config = dict(
    dataset='babble in 24 made-up languages, each with its own sounds, syllables and stress or tones, from a formant synthesiser',
    gain_aug_db=10,
    input='log_mel',
    loss='softmax',
    text_encoder_bias='all',
)
Rows from block 7 of the audio encoder of a small contrastive audio-text model, named by matrix and row number. Rows with one number within an expert belong to one neuron, the router's apart. Each number is 200 + 20 x the weight over its row's rms, rounded and kept within 0 to 999. All counts start at 0. After the name is the row's rms in percent of the matrix's.
Before each expert's rows are labels from the 100 clips, of 14848, where the router gives the expert most weight on average: "top examples" is what is common among them; "loudest band" is the band of the loudest frequency at the time of the peak. Only what is clearly more common there than usual is listed. The data: babble in 24 made-up languages, each with its own sounds, syllables and stress or tones, from a formant synthesiser.
# router: router (encoder.blocks.7.mlp.router.weight, 8x160), inputs 80-159
# up: expert up (encoder.blocks.7.mlp.up, 8x160x160), inputs 80-159
# down: expert down (encoder.blocks.7.mlp.down, 8x160x160, transposed), outputs 80-159

# expert 1
top examples: /ə/; prosody: stress on last syllables; /u/; /j/
loudest band: 250 to 500 Hz
router.1,110,173,198,198,197,201,167,194,227,190,182,235,222,171,196,194,223,222,199,211,191,181,190,209,187,191,193,209,216,174,196,181,184,217,208,169,224,230,182,211,208,181,164,167,210,174,208,233,221,167,207,223,211,160,188,177,186,214,203,199,184,223,166,184,181,178,238,188,241,170,181,196,195,226,206,229,230,224,214,187,173
up.3,090,222,160,210,190,185,214,209,189,210,237,206,201,227,231,238,215,172,230,230,169,196,168,188,198,197,222,191,223,175,172,207,182,171,214,173,198,192,190,201,191,174,201,198,208,226,213,174,192,173,185,216,206,172,229,193,219,200,174,192,207,190,209,220,194,189,201,202,229,182,221,177,196,190,243,199,197,205,170,215,198
down.3,079,181,163,184,217,169,165,228,194,177,207,205,183,204,217,204,182,202,214,196,170,215,213,182,210,194,220,193,200,195,191,201,211,232,183,198,230,188,167,187,156,190,198,207,192,180,201,192,192,199,189,189,181,170,188,207,217,242,223,165,156,191,166,151,204,185,197,191,222,198,196,177,209,212,185,249,197,189,168,194,238
up.4,089,263,181,228,189,186,221,221,212,220,197,224,171,207,184,209,204,158,184,209,172,197,204,212,187,218,156,203,194,209,214,199,184,208,207,195,169,155,199,210,204,176,195,174,188,188,205,198,178,209,178,167,204,201,198,202,202,188,214,198,204,193,220,165,181,195,197,185,191,194,212,213,179,201,204,198,228,214,188,222,215
down.4,095,213,178,172,190,179,219,208,205,244,216,179,226,177,195,198,200,190,206,206,173,197,194,215,167,174,197,210,160,233,191,195,189,223,203,182,198,173,191,197,225,177,189,218,207,226,206,170,181,194,166,216,202,198,198,204,233,207,192,214,208,180,201,195,140,152,185,203,181,162,163,179,170,219,209,175,181,192,179,219,232
up.5,104,261,199,219,207,191,186,194,182,230,181,203,193,200,185,217,207,186,222,214,179,216,202,192,201,177,192,141,189,187,182,191,190,212,220,203,180,128,192,183,217,181,208,189,207,227,211,181,203,197,206,193,188,171,207,186,209,195,252,183,178,195,194,188,188,175,211,187,172,207,191,216,189,201,209,213,226,206,186,154,225
down.5,124,254,172,176,180,198,229,177,203,231,178,162,209,203,187,188,204,174,223,208,167,213,187,197,192,175,207,194,152,235,188,188,219,204,205,208,167,166,182,170,201,217,229,195,199,215,205,191,211,222,206,184,226,196,194,205,200,181,214,205,202,177,229,179,192,157,178,211,174,205,195,205,194,204,210,190,177,172,187,205,219
up.6,108,190,182,178,204,207,207,188,197,217,200,173,212,207,228,173,197,192,191,175,214,200,232,180,198,259,186,183,194,193,194,181,211,177,218,210,179,221,188,170,200,186,237,190,190,197,211,187,175,206,221,187,205,215,174,176,201,171,212,228,217,195,218,219,188,207,174,198,207,201,211,218,175,201,237,189,191,173,197,180,196
down.6,101,204,225,196,199,202,183,189,216,174,183,206,224,197,196,195,216,239,167,181,211,178,212,242,154,188,189,180,202,182,203,182,214,204,193,205,208,226,217,182,186,188,179,172,209,218,231,188,200,198,228,207,191,218,205,179,170,201,199,206,209,203,197,230,201,210,188,179,232,223,201,242,209,197,195,188,247,195,198,188,205
up.7,096,199,219,199,196,178,204,174,202,222,194,200,251,193,206,162,211,208,196,202,207,203,224,185,221,155,185,220,168,184,181,228,200,214,191,205,206,190,183,221,201,218,223,188,183,176,179,221,230,193,174,203,211,196,189,220,216,204,222,219,158,185,193,214,207,199,213,230,220,212,159,176,203,212,217,221,183,195,225,177,204
down.7,102,210,211,218,197,186,175,201,183,206,227,221,174,212,190,209,199,211,227,200,217,222,197,222,238,204,199,197,225,182,213,181,188,227,231,171,183,212,178,185,199,200,190,181,175,178,206,232,239,187,194,211,237,216,200,245,185,233,185,201,210,184,145,183,212,199,207,183,209,224,182,200,172,173,182,209,200,186,234,191,199
up.8,080,224,164,235,203,198,173,196,196,231,200,205,208,205,225,194,212,203,190,186,161,177,228,178,220,203,179,177,193,217,165,188,174,198,213,208,172,184,189,184,204,182,213,199,207,195,215,189,199,190,146,209,179,189,196,174,190,195,234,218,179,212,213,183,207,172,198,210,144,212,201,167,210,220,203,216,185,208,226,185,200
down.8,080,232,203,178,202,181,234,208,174,215,175,200,214,224,183,189,176,154,229,208,215,214,159,177,203,206,219,205,203,222,179,201,215,202,221,167,204,185,190,160,208,190,203,173,215,191,179,206,213,223,207,217,222,173,211,198,230,169,246,185,212,203,213,172,181,164,161,179,188,180,216,187,211,220,201,215,205,182,218,180,232
up.9,094,229,168,196,196,216,192,198,202,249,185,180,205,231,233,225,186,156,184,185,196,194,218,192,226,227,177,203,183,184,218,213,190,230,189,221,194,156,228,209,217,193,210,214,186,190,183,209,176,212,168,174,219,193,171,183,189,204,213,191,199,200,204,167,210,192,230,174,215,240,207,163,200,189,202,184,211,193,168,192,219
down.9,097,231,196,189,147,202,207,224,203,241,181,179,196,207,228,235,193,187,212,214,178,208,186,228,210,191,189,215,221,185,229,216,198,219,225,183,184,191,197,193,174,185,213,211,196,150,223,198,191,189,191,207,205,191,190,196,228,219,186,188,228,186,203,194,174,150,164,167,203,236,192,197,218,210,222,190,198,188,190,200,208
up.10,101,213,188,237,176,174,184,179,223,195,204,194,183,219,205,245,219,207,242,207,211,204,150,184,174,158,209,158,212,172,182,206,185,192,206,173,201,199,207,153,196,188,180,177,177,223,183,188,202,172,188,211,201,206,180,233,193,212,198,228,180,175,207,202,210,203,261,172,205,210,202,204,207,215,218,215,234,188,196,185,203
down.10,096,198,221,189,207,163,158,194,181,161,226,226,208,187,213,235,186,232,191,212,179,205,148,207,233,184,236,209,201,175,190,184,204,227,171,203,223,215,184,185,197,201,206,189,189,191,176,218,189,211,218,197,195,177,192,208,201,218,192,191,226,213,168,193,169,187,213,190,221,192,211,172,207,194,207,226,195,199,188,237,239
up.11,096,220,222,203,187,236,193,230,176,171,193,209,217,230,185,263,224,193,199,238,234,211,224,164,199,200,192,170,234,208,195,181,209,233,192,241,223,209,218,223,221,204,224,219,208,198,184,245,204,206,197,210,187,202,196,193,213,183,164,183,203,207,187,219,206,204,187,195,189,213,192,209,203,199,195,209,186,213,196,219,210
down.11,096,176,190,210,194,184,205,219,201,224,162,193,211,177,198,190,165,237,198,199,184,213,201,215,235,204,209,221,206,217,173,211,170,144,201,150,228,174,175,188,191,140,212,221,175,186,232,197,175,205,203,183,177,208,198,213,204,196,204,191,193,188,228,196,208,179,183,216,198,176,161,210,181,219,208,216,205,196,205,211,160

# expert 3
top examples: /u/; prosody: stress on first syllables; /t/; /oʊ/
loudest band: 4000 to 8000 Hz
router.3,101,188,179,193,199,211,196,223,230,220,195,180,187,216,181,199,227,189,200,205,160,212,213,208,182,202,180,208,221,219,189,167,219,222,252,187,204,176,172,211,174,227,192,189,241,171,185,188,213,231,189,154,228,183,216,192,206,175,206,221,250,198,213,198,196,158,175,229,195,211,198,211,209,212,191,196,226,180,222,199,215
up.3,097,185,209,227,202,177,172,164,181,161,216,221,219,196,185,206,214,207,219,177,234,182,186,145,225,223,202,176,199,169,222,170,198,202,178,217,184,253,180,215,203,196,215,209,213,237,177,192,201,170,215,223,219,175,193,192,173,217,190,202,199,208,177,219,229,239,233,206,191,193,223,226,195,197,193,231,200,185,225,220,200
down.3,086,184,181,213,184,169,177,212,197,188,189,189,154,166,172,220,224,192,219,211,200,236,162,196,233,199,232,215,224,189,221,220,214,174,215,175,195,195,205,190,161,188,204,210,164,225,193,188,205,221,217,217,179,210,244,195,188,239,226,208,206,196,205,178,209,180,206,207,238,219,210,205,178,175,175,188,232,210,200,195,206
up.4,104,200,233,175,230,182,216,159,196,178,200,192,227,220,204,190,197,200,217,186,220,212,222,159,207,210,212,222,198,232,187,193,207,196,150,201,190,208,221,220,240,199,232,208,169,198,192,214,182,212,218,228,226,231,183,216,213,155,207,206,223,174,178,227,197,240,197,200,199,184,193,192,161,210,190,194,163,156,211,190,204
down.4,098,202,180,194,200,191,182,236,178,206,206,187,186,215,193,219,246,192,195,175,179,188,212,223,182,165,216,227,151,188,206,179,211,217,213,224,200,184,199,166,161,231,184,196,203,200,197,174,219,220,187,162,190,189,180,169,198,235,226,172,212,238,208,151,195,180,213,185,213,242,247,181,206,197,201,199,211,217,181,221,184
up.5,103,238,176,208,244,200,188,195,159,203,210,171,215,221,223,198,231,183,202,206,197,189,206,195,186,164,169,188,202,195,198,182,206,256,206,208,202,205,176,159,191,219,225,198,198,201,179,192,217,191,181,203,218,177,174,254,204,190,162,186,193,218,174,194,214,171,211,178,199,216,200,197,226,158,211,234,226,163,196,201,243
down.5,099,197,193,208,191,209,212,209,207,212,251,184,166,228,224,151,197,237,197,212,220,222,182,214,184,206,187,201,198,202,158,188,201,210,203,241,185,192,209,198,210,202,217,177,190,165,199,193,186,206,218,194,185,213,201,201,206,149,167,234,196,167,215,232,185,225,179,227,183,166,212,164,195,199,222,173,184,186,192,203,197
up.6,100,219,210,200,197,187,154,188,252,175,184,218,178,212,206,206,166,203,210,174,201,231,200,207,183,228,224,207,211,195,216,230,187,198,169,214,167,200,189,205,183,167,201,217,165,208,225,202,186,197,217,173,180,217,211,196,158,213,179,219,187,229,208,180,206,245,213,204,206,203,237,209,188,206,202,153,240,200,207,199,202
down.6,097,192,217,175,202,185,181,236,210,193,208,237,205,210,217,223,159,243,194,201,151,163,191,198,197,177,186,190,197,215,185,206,203,220,214,180,230,183,222,173,203,203,180,201,232,207,184,207,223,175,188,249,174,160,211,193,223,238,210,206,186,233,189,192,188,177,187,166,203,214,183,206,194,197,191,205,194,195,226,213,196
up.7,094,220,174,198,221,223,200,198,201,204,215,165,193,212,207,184,217,180,186,222,179,207,191,194,207,182,172,181,217,209,180,164,195,237,229,208,228,206,166,172,167,200,221,172,177,164,168,210,195,217,192,190,185,206,216,236,210,169,181,206,206,196,215,243,191,166,189,192,210,201,200,171,209,185,218,216,194,183,174,186,245
down.7,101,182,203,201,222,211,207,202,197,230,251,193,203,225,244,172,214,242,211,214,194,213,165,230,178,200,166,195,204,225,183,184,197,200,226,212,211,178,225,181,233,198,205,186,186,175,196,180,178,204,178,194,205,196,193,193,191,172,209,222,209,151,208,190,171,196,204,203,198,159,205,180,209,192,212,217,168,199,165,216,198
up.8,108,213,170,227,192,188,202,161,165,198,193,204,239,244,210,184,213,196,178,199,226,203,230,164,220,212,176,178,179,187,231,229,215,171,153,233,186,194,207,214,215,220,208,218,177,215,174,215,198,212,230,174,173,201,200,201,158,204,194,228,200,192,205,212,245,223,232,196,219,223,224,241,222,176,181,212,207,169,176,195,206
down.8,081,186,184,206,224,218,183,194,229,173,199,221,145,236,206,186,153,206,190,178,209,225,208,234,236,198,209,233,176,200,188,200,195,185,203,225,187,182,188,203,182,192,192,213,232,208,213,207,214,196,193,194,210,186,211,179,210,204,169,189,190,186,204,220,154,199,210,172,180,179,212,185,162,208,228,195,222,233,171,197,200
up.9,105,182,230,235,166,183,189,189,170,210,221,210,195,184,242,192,204,215,184,188,212,179,218,199,190,192,193,195,181,196,202,235,201,218,183,202,209,178,245,205,259,231,201,197,202,219,135,198,180,185,168,235,203,210,214,212,205,202,176,226,172,197,191,216,226,218,203,208,159,187,201,201,190,175,143,205,202,197,217,214,196
down.9,103,154,189,184,166,192,185,186,212,223,167,205,191,193,215,193,190,199,189,207,187,166,209,217,208,200,236,223,207,178,198,202,174,204,211,170,193,178,216,198,166,204,184,217,177,224,201,176,200,175,215,182,180,198,226,198,206,224,210,186,198,249,205,223,176,163,192,197,181,234,203,189,227,206,213,181,249,231,196,175,152
up.10,104,199,206,214,200,214,192,212,170,205,212,205,167,252,200,241,219,206,219,206,177,213,186,205,219,203,195,214,206,217,202,213,183,207,226,172,201,177,187,226,193,198,237,266,206,196,210,176,192,206,189,187,184,175,198,205,194,206,183,195,211,170,180,210,187,191,183,177,197,236,193,182,190,183,208,217,188,196,164,205,199
down.10,118,209,199,201,214,202,216,161,222,187,217,228,216,207,213,182,228,240,160,166,175,214,205,198,189,225,170,188,198,205,184,182,213,212,216,200,200,186,193,203,209,212,234,202,218,185,187,217,168,194,220,148,216,163,187,201,181,161,203,190,212,209,207,219,178,196,174,210,204,187,216,202,198,208,207,205,226,198,193,186,184
up.11,112,194,191,183,229,220,186,192,182,190,182,188,217,229,194,210,213,181,203,203,202,197,197,186,223,217,201,200,207,203,208,195,218,209,190,190,221,216,206,223,176,186,187,267,215,180,214,214,191,230,233,185,184,202,226,167,195,215,216,211,206,182,204,213,232,192,216,205,243,189,213,204,218,180,180,209,177,166,143,201,188
down.11,125,231,202,194,197,203,198,187,219,190,187,225,190,225,227,208,201,222,159,189,214,232,199,230,231,198,177,207,168,229,203,221,168,191,204,213,197,160,167,175,205,210,179,214,183,180,189,240,177,195,176,167,202,216,198,187,178,208,229,206,199,221,246,188,184,205,183,215,200,172,187,196,221,222,205,250,223,208,150,198,200

# expert 0
top examples: /ç/; /y/; /ɔɪ/; /i/
loudest band: 2000 to 4000 Hz
router.0,098,170,232,188,187,211,200,166,183,224,210,190,214,190,237,192,187,228,198,198,202,175,218,193,211,222,218,186,179,201,189,219,190,186,178,198,191,167,215,210,205,201,215,205,196,189,209,181,173,193,201,176,177,200,203,210,201,204,153,176,176,205,202,271,197,214,190,193,181,188,178,172,190,201,200,200,178,211,185,192,182
up.3,099,196,217,167,183,226,200,212,228,206,196,188,198,187,170,217,170,189,201,186,187,203,200,181,211,206,211,167,213,193,181,155,212,200,231,229,189,217,150,196,191,217,213,184,174,232,179,206,224,211,213,178,185,248,214,205,181,184,190,206,211,183,195,201,211,192,206,227,186,245,211,201,200,209,201,207,234,199,217,184,197
down.3,097,201,209,208,179,218,182,196,180,204,178,175,167,219,235,206,215,167,198,170,206,177,203,182,215,193,227,213,180,194,200,206,190,232,211,219,174,189,188,214,192,207,242,180,203,228,170,186,173,185,202,198,192,223,198,201,187,186,188,165,174,208,208,200,202,207,210,216,201,192,178,172,195,161,189,196,191,197,185,189,181
up.4,108,208,195,226,227,176,219,196,196,193,160,191,195,231,191,193,215,162,247,208,214,190,221,214,222,190,204,239,170,207,184,208,214,205,169,178,174,179,193,226,227,213,226,193,203,199,215,193,207,222,180,206,220,182,189,196,183,174,212,206,213,174,214,179,180,192,166,178,189,180,234,196,158,223,209,204,223,221,218,210,202
down.4,124,189,185,199,196,201,221,200,171,191,226,218,199,226,215,172,194,212,230,207,221,221,201,227,208,200,178,207,203,205,163,216,209,180,244,183,192,170,207,191,218,216,210,220,220,176,211,221,226,181,206,209,219,162,183,167,201,180,227,204,209,218,183,202,198,151,176,180,195,188,206,231,215,199,200,229,173,218,177,204,186
up.5,098,205,200,221,197,230,195,229,216,202,237,179,145,218,159,197,175,207,182,219,187,233,208,208,220,195,208,202,205,232,196,237,189,211,222,238,219,218,187,163,167,227,186,195,185,193,180,209,229,201,203,223,196,221,222,206,212,202,182,203,187,189,212,171,221,206,180,227,177,223,189,211,228,172,176,205,168,206,223,206,231
down.5,097,223,202,235,220,205,215,203,213,166,207,228,188,196,154,210,198,236,192,210,222,214,176,222,201,202,199,211,232,207,179,204,180,171,201,184,216,210,210,229,208,185,166,187,216,188,200,199,200,179,205,206,187,190,203,201,202,199,220,236,228,217,214,214,167,240,215,175,223,186,191,229,207,211,196,176,202,219,216,222,221
up.6,110,266,213,237,192,175,166,207,237,197,199,210,178,221,199,217,200,203,216,207,193,235,191,204,185,191,177,175,187,150,210,213,169,236,204,218,181,171,193,206,172,196,176,194,211,204,172,195,220,183,192,190,177,173,187,197,191,227,233,208,179,207,197,192,194,218,216,193,192,219,213,214,221,165,200,192,227,192,190,194,213
down.6,117,201,210,168,192,228,206,196,178,244,194,189,202,173,217,181,205,182,200,160,202,185,223,210,224,203,212,173,162,211,190,167,231,213,207,205,214,205,163,199,223,209,220,197,215,195,193,230,177,226,191,172,187,205,197,190,210,180,196,176,179,198,217,195,186,211,178,214,180,181,181,147,151,203,221,189,219,199,196,173,206
up.7,091,194,164,223,196,223,220,251,234,192,156,222,215,197,182,227,190,183,178,219,205,234,216,220,169,185,205,194,181,211,244,228,202,167,185,219,224,209,180,236,212,197,185,212,228,223,197,171,197,206,203,209,180,160,181,221,191,191,189,203,191,192,214,177,202,227,192,192,228,243,217,225,218,191,210,191,191,190,197,214,225
down.7,086,166,190,205,220,205,193,202,230,148,212,213,189,174,153,219,171,183,195,234,200,191,216,213,195,228,199,217,208,192,239,194,213,203,213,181,260,200,217,215,208,163,200,203,205,189,246,196,191,223,221,208,179,223,157,206,185,201,181,212,217,203,187,194,208,194,199,192,221,149,209,234,208,198,189,210,203,225,184,210,200
up.8,083,209,156,216,232,161,188,208,233,165,204,212,209,198,206,177,204,182,181,217,196,218,181,184,178,195,226,209,182,201,226,229,191,180,178,199,185,222,161,215,198,204,168,202,202,185,183,200,214,184,212,202,181,190,241,210,197,209,192,197,230,209,213,156,204,223,204,252,227,188,214,237,199,235,197,224,159,207,193,232,187
down.8,090,179,209,182,184,228,200,227,184,192,189,218,209,217,171,222,156,186,203,194,216,222,179,240,196,205,179,225,209,203,225,176,206,175,191,206,197,190,200,207,184,193,229,202,170,197,210,201,191,216,236,180,205,237,177,179,198,200,234,206,223,190,232,183,212,209,192,206,232,222,217,210,175,187,217,152,207,204,181,188,214
up.9,086,211,193,236,194,251,221,209,200,212,217,164,156,181,196,223,172,207,185,200,186,218,207,208,215,198,214,208,212,226,195,233,183,213,188,236,220,212,183,172,186,189,162,167,186,189,208,213,203,181,208,212,182,211,198,247,208,196,193,209,216,184,228,160,214,211,187,205,169,219,192,223,206,188,180,205,173,209,235,200,210
down.9,105,202,213,229,204,219,212,173,215,182,234,245,217,195,174,206,216,233,197,228,238,209,183,223,186,219,181,197,224,202,183,224,161,176,188,207,199,193,198,223,226,182,161,203,205,210,189,209,202,156,200,218,194,182,200,220,195,199,201,246,222,206,212,207,172,222,212,178,206,178,199,243,205,222,182,199,220,217,212,235,231
up.10,105,208,214,236,193,186,244,199,173,187,192,159,184,199,186,194,181,214,200,195,195,195,181,178,226,178,201,212,177,212,183,201,210,185,185,233,189,219,197,189,197,226,214,170,173,202,176,213,196,178,206,266,210,262,224,202,196,158,205,206,192,170,228,170,201,208,184,200,199,202,193,199,204,170,190,223,146,183,240,192,206
down.10,093,200,180,243,209,233,207,194,187,197,199,202,198,185,178,222,220,233,200,215,193,200,176,182,192,207,174,156,193,233,208,244,167,210,148,221,241,189,207,185,227,192,183,177,188,210,173,217,178,196,194,206,194,202,194,226,197,195,255,226,194,193,237,163,222,206,206,181,172,215,189,220,230,210,178,200,213,202,229,207,212
up.11,093,243,221,194,201,220,211,218,222,179,211,185,201,207,159,213,211,190,194,203,183,210,179,202,195,191,217,199,195,212,228,228,219,178,183,238,198,198,165,159,186,218,218,155,196,181,196,205,206,246,214,181,228,214,223,179,206,167,233,203,215,193,205,155,197,201,189,213,237,225,249,215,207,191,182,177,170,167,207,187,231
down.11,117,199,203,200,203,208,224,222,203,183,184,215,234,202,159,220,181,183,205,226,224,241,209,198,182,223,201,175,199,204,210,202,187,179,201,212,229,192,157,218,230,180,168,206,225,193,206,232,208,196,215,225,211,174,183,209,205,164,212,207,243,183,212,180,179,201,181,198,210,170,199,233,198,228,213,215,191,210,209,225,233

# expert 2
top examples: prosody: stress on first syllables; /ts/; /z/; /ɑ̃/
loudest band: 4000 to 8000 Hz
router.2,086,217,184,207,181,188,225,215,146,231,183,178,219,177,182,186,199,163,206,193,219,216,238,199,193,195,204,179,202,190,205,201,205,201,225,224,213,198,200,178,190,160,178,186,206,207,194,169,203,186,206,231,189,233,194,228,221,214,221,169,218,186,231,157,194,212,187,204,178,209,184,207,218,219,216,196,204,174,205,170,208
up.3,132,212,211,204,213,207,184,187,180,154,247,243,164,228,200,219,190,227,198,196,209,193,181,167,228,210,179,201,190,186,173,211,189,197,185,203,190,238,206,219,198,241,236,213,184,196,174,222,182,190,211,204,214,184,179,181,176,188,182,201,188,223,170,227,219,212,199,188,204,201,219,196,195,175,187,195,180,219,213,221,201
down.3,066,205,215,201,151,208,183,216,175,203,178,223,231,209,218,231,195,207,247,182,219,192,207,167,220,218,215,188,198,192,203,226,196,212,192,204,167,196,167,228,211,182,185,179,160,190,200,226,208,171,185,265,208,233,152,221,212,228,216,192,203,200,156,209,194,184,212,175,201,232,188,205,205,185,222,204,189,176,207,198,192
up.4,096,189,194,208,214,189,212,197,182,183,210,230,184,229,209,217,203,194,208,224,198,199,210,197,227,222,205,238,218,200,167,180,157,199,205,167,195,185,203,236,204,192,196,236,213,214,220,196,207,182,203,185,206,169,182,167,200,203,201,207,210,204,167,202,180,182,203,174,191,162,194,193,208,195,206,220,172,244,175,250,177
down.4,095,212,186,201,234,206,230,214,193,213,218,220,163,215,217,192,184,179,240,224,205,201,177,215,214,204,198,200,162,205,177,187,201,211,192,178,227,173,180,183,212,204,176,209,198,173,194,201,199,210,163,216,214,203,195,200,241,155,169,170,178,187,172,200,182,174,177,188,190,167,183,179,184,217,249,190,176,237,178,193,196
up.5,116,228,230,213,177,206,202,214,239,197,215,194,178,192,199,222,217,237,188,165,176,174,207,225,182,212,184,232,193,223,204,191,181,216,194,216,176,230,169,199,181,201,230,168,201,226,206,166,168,196,208,182,224,231,204,204,187,178,201,217,189,169,191,204,200,227,178,223,213,217,213,158,182,216,185,173,184,180,234,225,260
down.5,141,209,185,208,176,195,203,229,204,192,196,202,195,161,175,223,195,225,154,217,175,187,193,206,212,209,237,208,200,218,195,200,180,199,199,190,187,224,168,181,213,183,188,193,194,212,214,172,187,185,201,186,207,168,215,205,203,234,208,186,177,220,187,203,154,207,196,182,192,215,169,223,180,241,205,189,202,200,197,212,222
up.6,076,203,224,200,190,140,143,208,215,171,234,223,171,206,227,207,199,186,211,183,223,201,189,208,175,203,218,205,195,199,183,210,170,227,204,172,207,201,211,243,209,227,198,214,185,183,185,198,198,200,203,189,216,189,179,237,183,198,201,203,211,186,175,190,221,213,190,222,186,177,194,174,179,204,161,228,189,203,227,254,203
down.6,078,204,172,218,247,243,194,187,186,191,216,226,222,209,192,179,223,211,191,183,199,192,197,187,225,208,207,172,191,233,205,214,224,200,211,207,216,192,199,181,203,226,215,201,219,233,201,201,241,195,196,211,190,174,217,188,202,250,251,179,205,231,196,158,212,185,205,137,197,235,202,227,204,217,205,196,200,199,194,206,200
up.7,084,208,203,207,209,227,232,205,187,197,220,210,175,207,184,228,174,224,241,191,191,155,185,195,227,204,181,196,224,172,200,168,214,178,188,212,208,198,183,211,201,202,231,164,200,177,169,198,201,209,184,223,211,185,245,188,220,184,225,197,184,203,185,200,219,235,200,154,218,213,218,168,155,185,218,174,197,208,190,195,238
down.7,072,208,190,256,181,207,186,202,241,233,214,204,182,219,215,207,178,214,184,227,212,233,170,206,203,223,198,175,186,232,197,224,165,210,204,222,179,188,234,199,207,227,229,202,188,155,209,192,192,207,214,155,219,235,172,179,202,178,177,211,181,157,190,214,187,211,169,198,203,188,185,175,208,190,204,175,170,178,190,211,199
up.8,093,209,249,199,244,159,182,188,193,176,242,200,198,214,190,215,195,212,231,192,195,228,188,202,226,183,205,198,187,206,177,185,192,196,196,188,231,202,201,214,257,186,214,183,157,188,200,190,206,222,182,173,194,219,179,216,215,205,206,176,186,171,167,201,186,240,205,183,206,187,195,187,179,203,202,211,225,219,198,216,207
down.8,101,241,164,178,246,181,187,205,186,190,199,230,200,192,188,214,193,189,173,185,164,173,210,224,207,194,187,218,194,218,181,214,225,209,193,196,221,189,198,204,236,208,197,213,217,212,212,198,181,205,171,217,197,150,194,137,207,224,218,152,181,256,184,186,171,213,171,174,209,222,176,223,194,214,221,221,199,184,197,201,234
up.9,090,181,192,207,187,196,166,172,206,204,190,260,210,185,217,222,224,222,170,228,226,198,196,207,189,215,202,202,227,201,206,180,162,207,194,150,221,210,232,237,184,199,195,182,212,183,197,201,207,168,214,194,203,162,162,244,169,228,202,195,215,209,188,233,198,169,197,227,214,206,186,175,233,217,194,213,222,202,207,201,179
down.9,089,178,180,175,178,214,226,204,229,240,193,224,195,149,228,164,207,209,194,206,196,201,248,218,209,204,197,192,186,180,193,164,190,215,227,162,168,189,174,230,231,200,206,215,221,229,220,215,205,179,196,200,202,198,204,220,224,188,206,194,194,204,195,216,168,190,201,229,197,205,185,199,192,231,195,172,238,227,191,178,160
up.10,098,196,218,147,182,212,177,141,168,195,215,192,211,205,209,178,200,199,244,171,219,178,198,165,191,206,204,194,204,201,196,187,232,190,207,226,197,240,192,174,190,191,191,226,195,207,199,198,220,214,210,222,188,216,205,188,195,188,172,193,200,196,194,204,223,184,244,184,199,204,239,214,170,204,208,222,191,211,199,199,201
down.10,086,207,162,208,173,174,190,196,192,197,189,211,208,177,215,168,165,182,221,230,207,169,200,177,173,191,226,211,209,184,222,208,226,200,173,203,212,211,202,206,218,164,155,171,208,195,198,218,229,202,233,234,177,202,215,205,193,209,179,208,239,195,224,187,206,199,227,196,193,151,204,199,220,196,182,222,213,208,238,181,176
up.11,091,195,165,233,212,216,200,223,222,200,209,208,190,186,215,213,189,195,194,260,184,221,144,199,206,232,209,182,221,204,204,222,172,178,192,182,196,198,213,220,159,183,196,174,166,181,230,187,203,163,217,214,186,163,224,234,200,197,194,179,203,227,207,216,177,213,198,220,207,180,210,196,236,182,193,143,189,224,217,207,179
down.11,091,175,199,184,163,197,234,177,215,263,208,212,201,203,219,182,223,178,170,197,225,225,211,197,223,190,204,201,186,204,193,196,181,188,223,187,174,195,186,223,223,175,198,229,208,201,218,208,195,196,199,193,210,231,192,234,213,187,193,234,214,176,203,226,201,181,197,226,164,188,151,203,186,225,181,222,199,202,187,207,186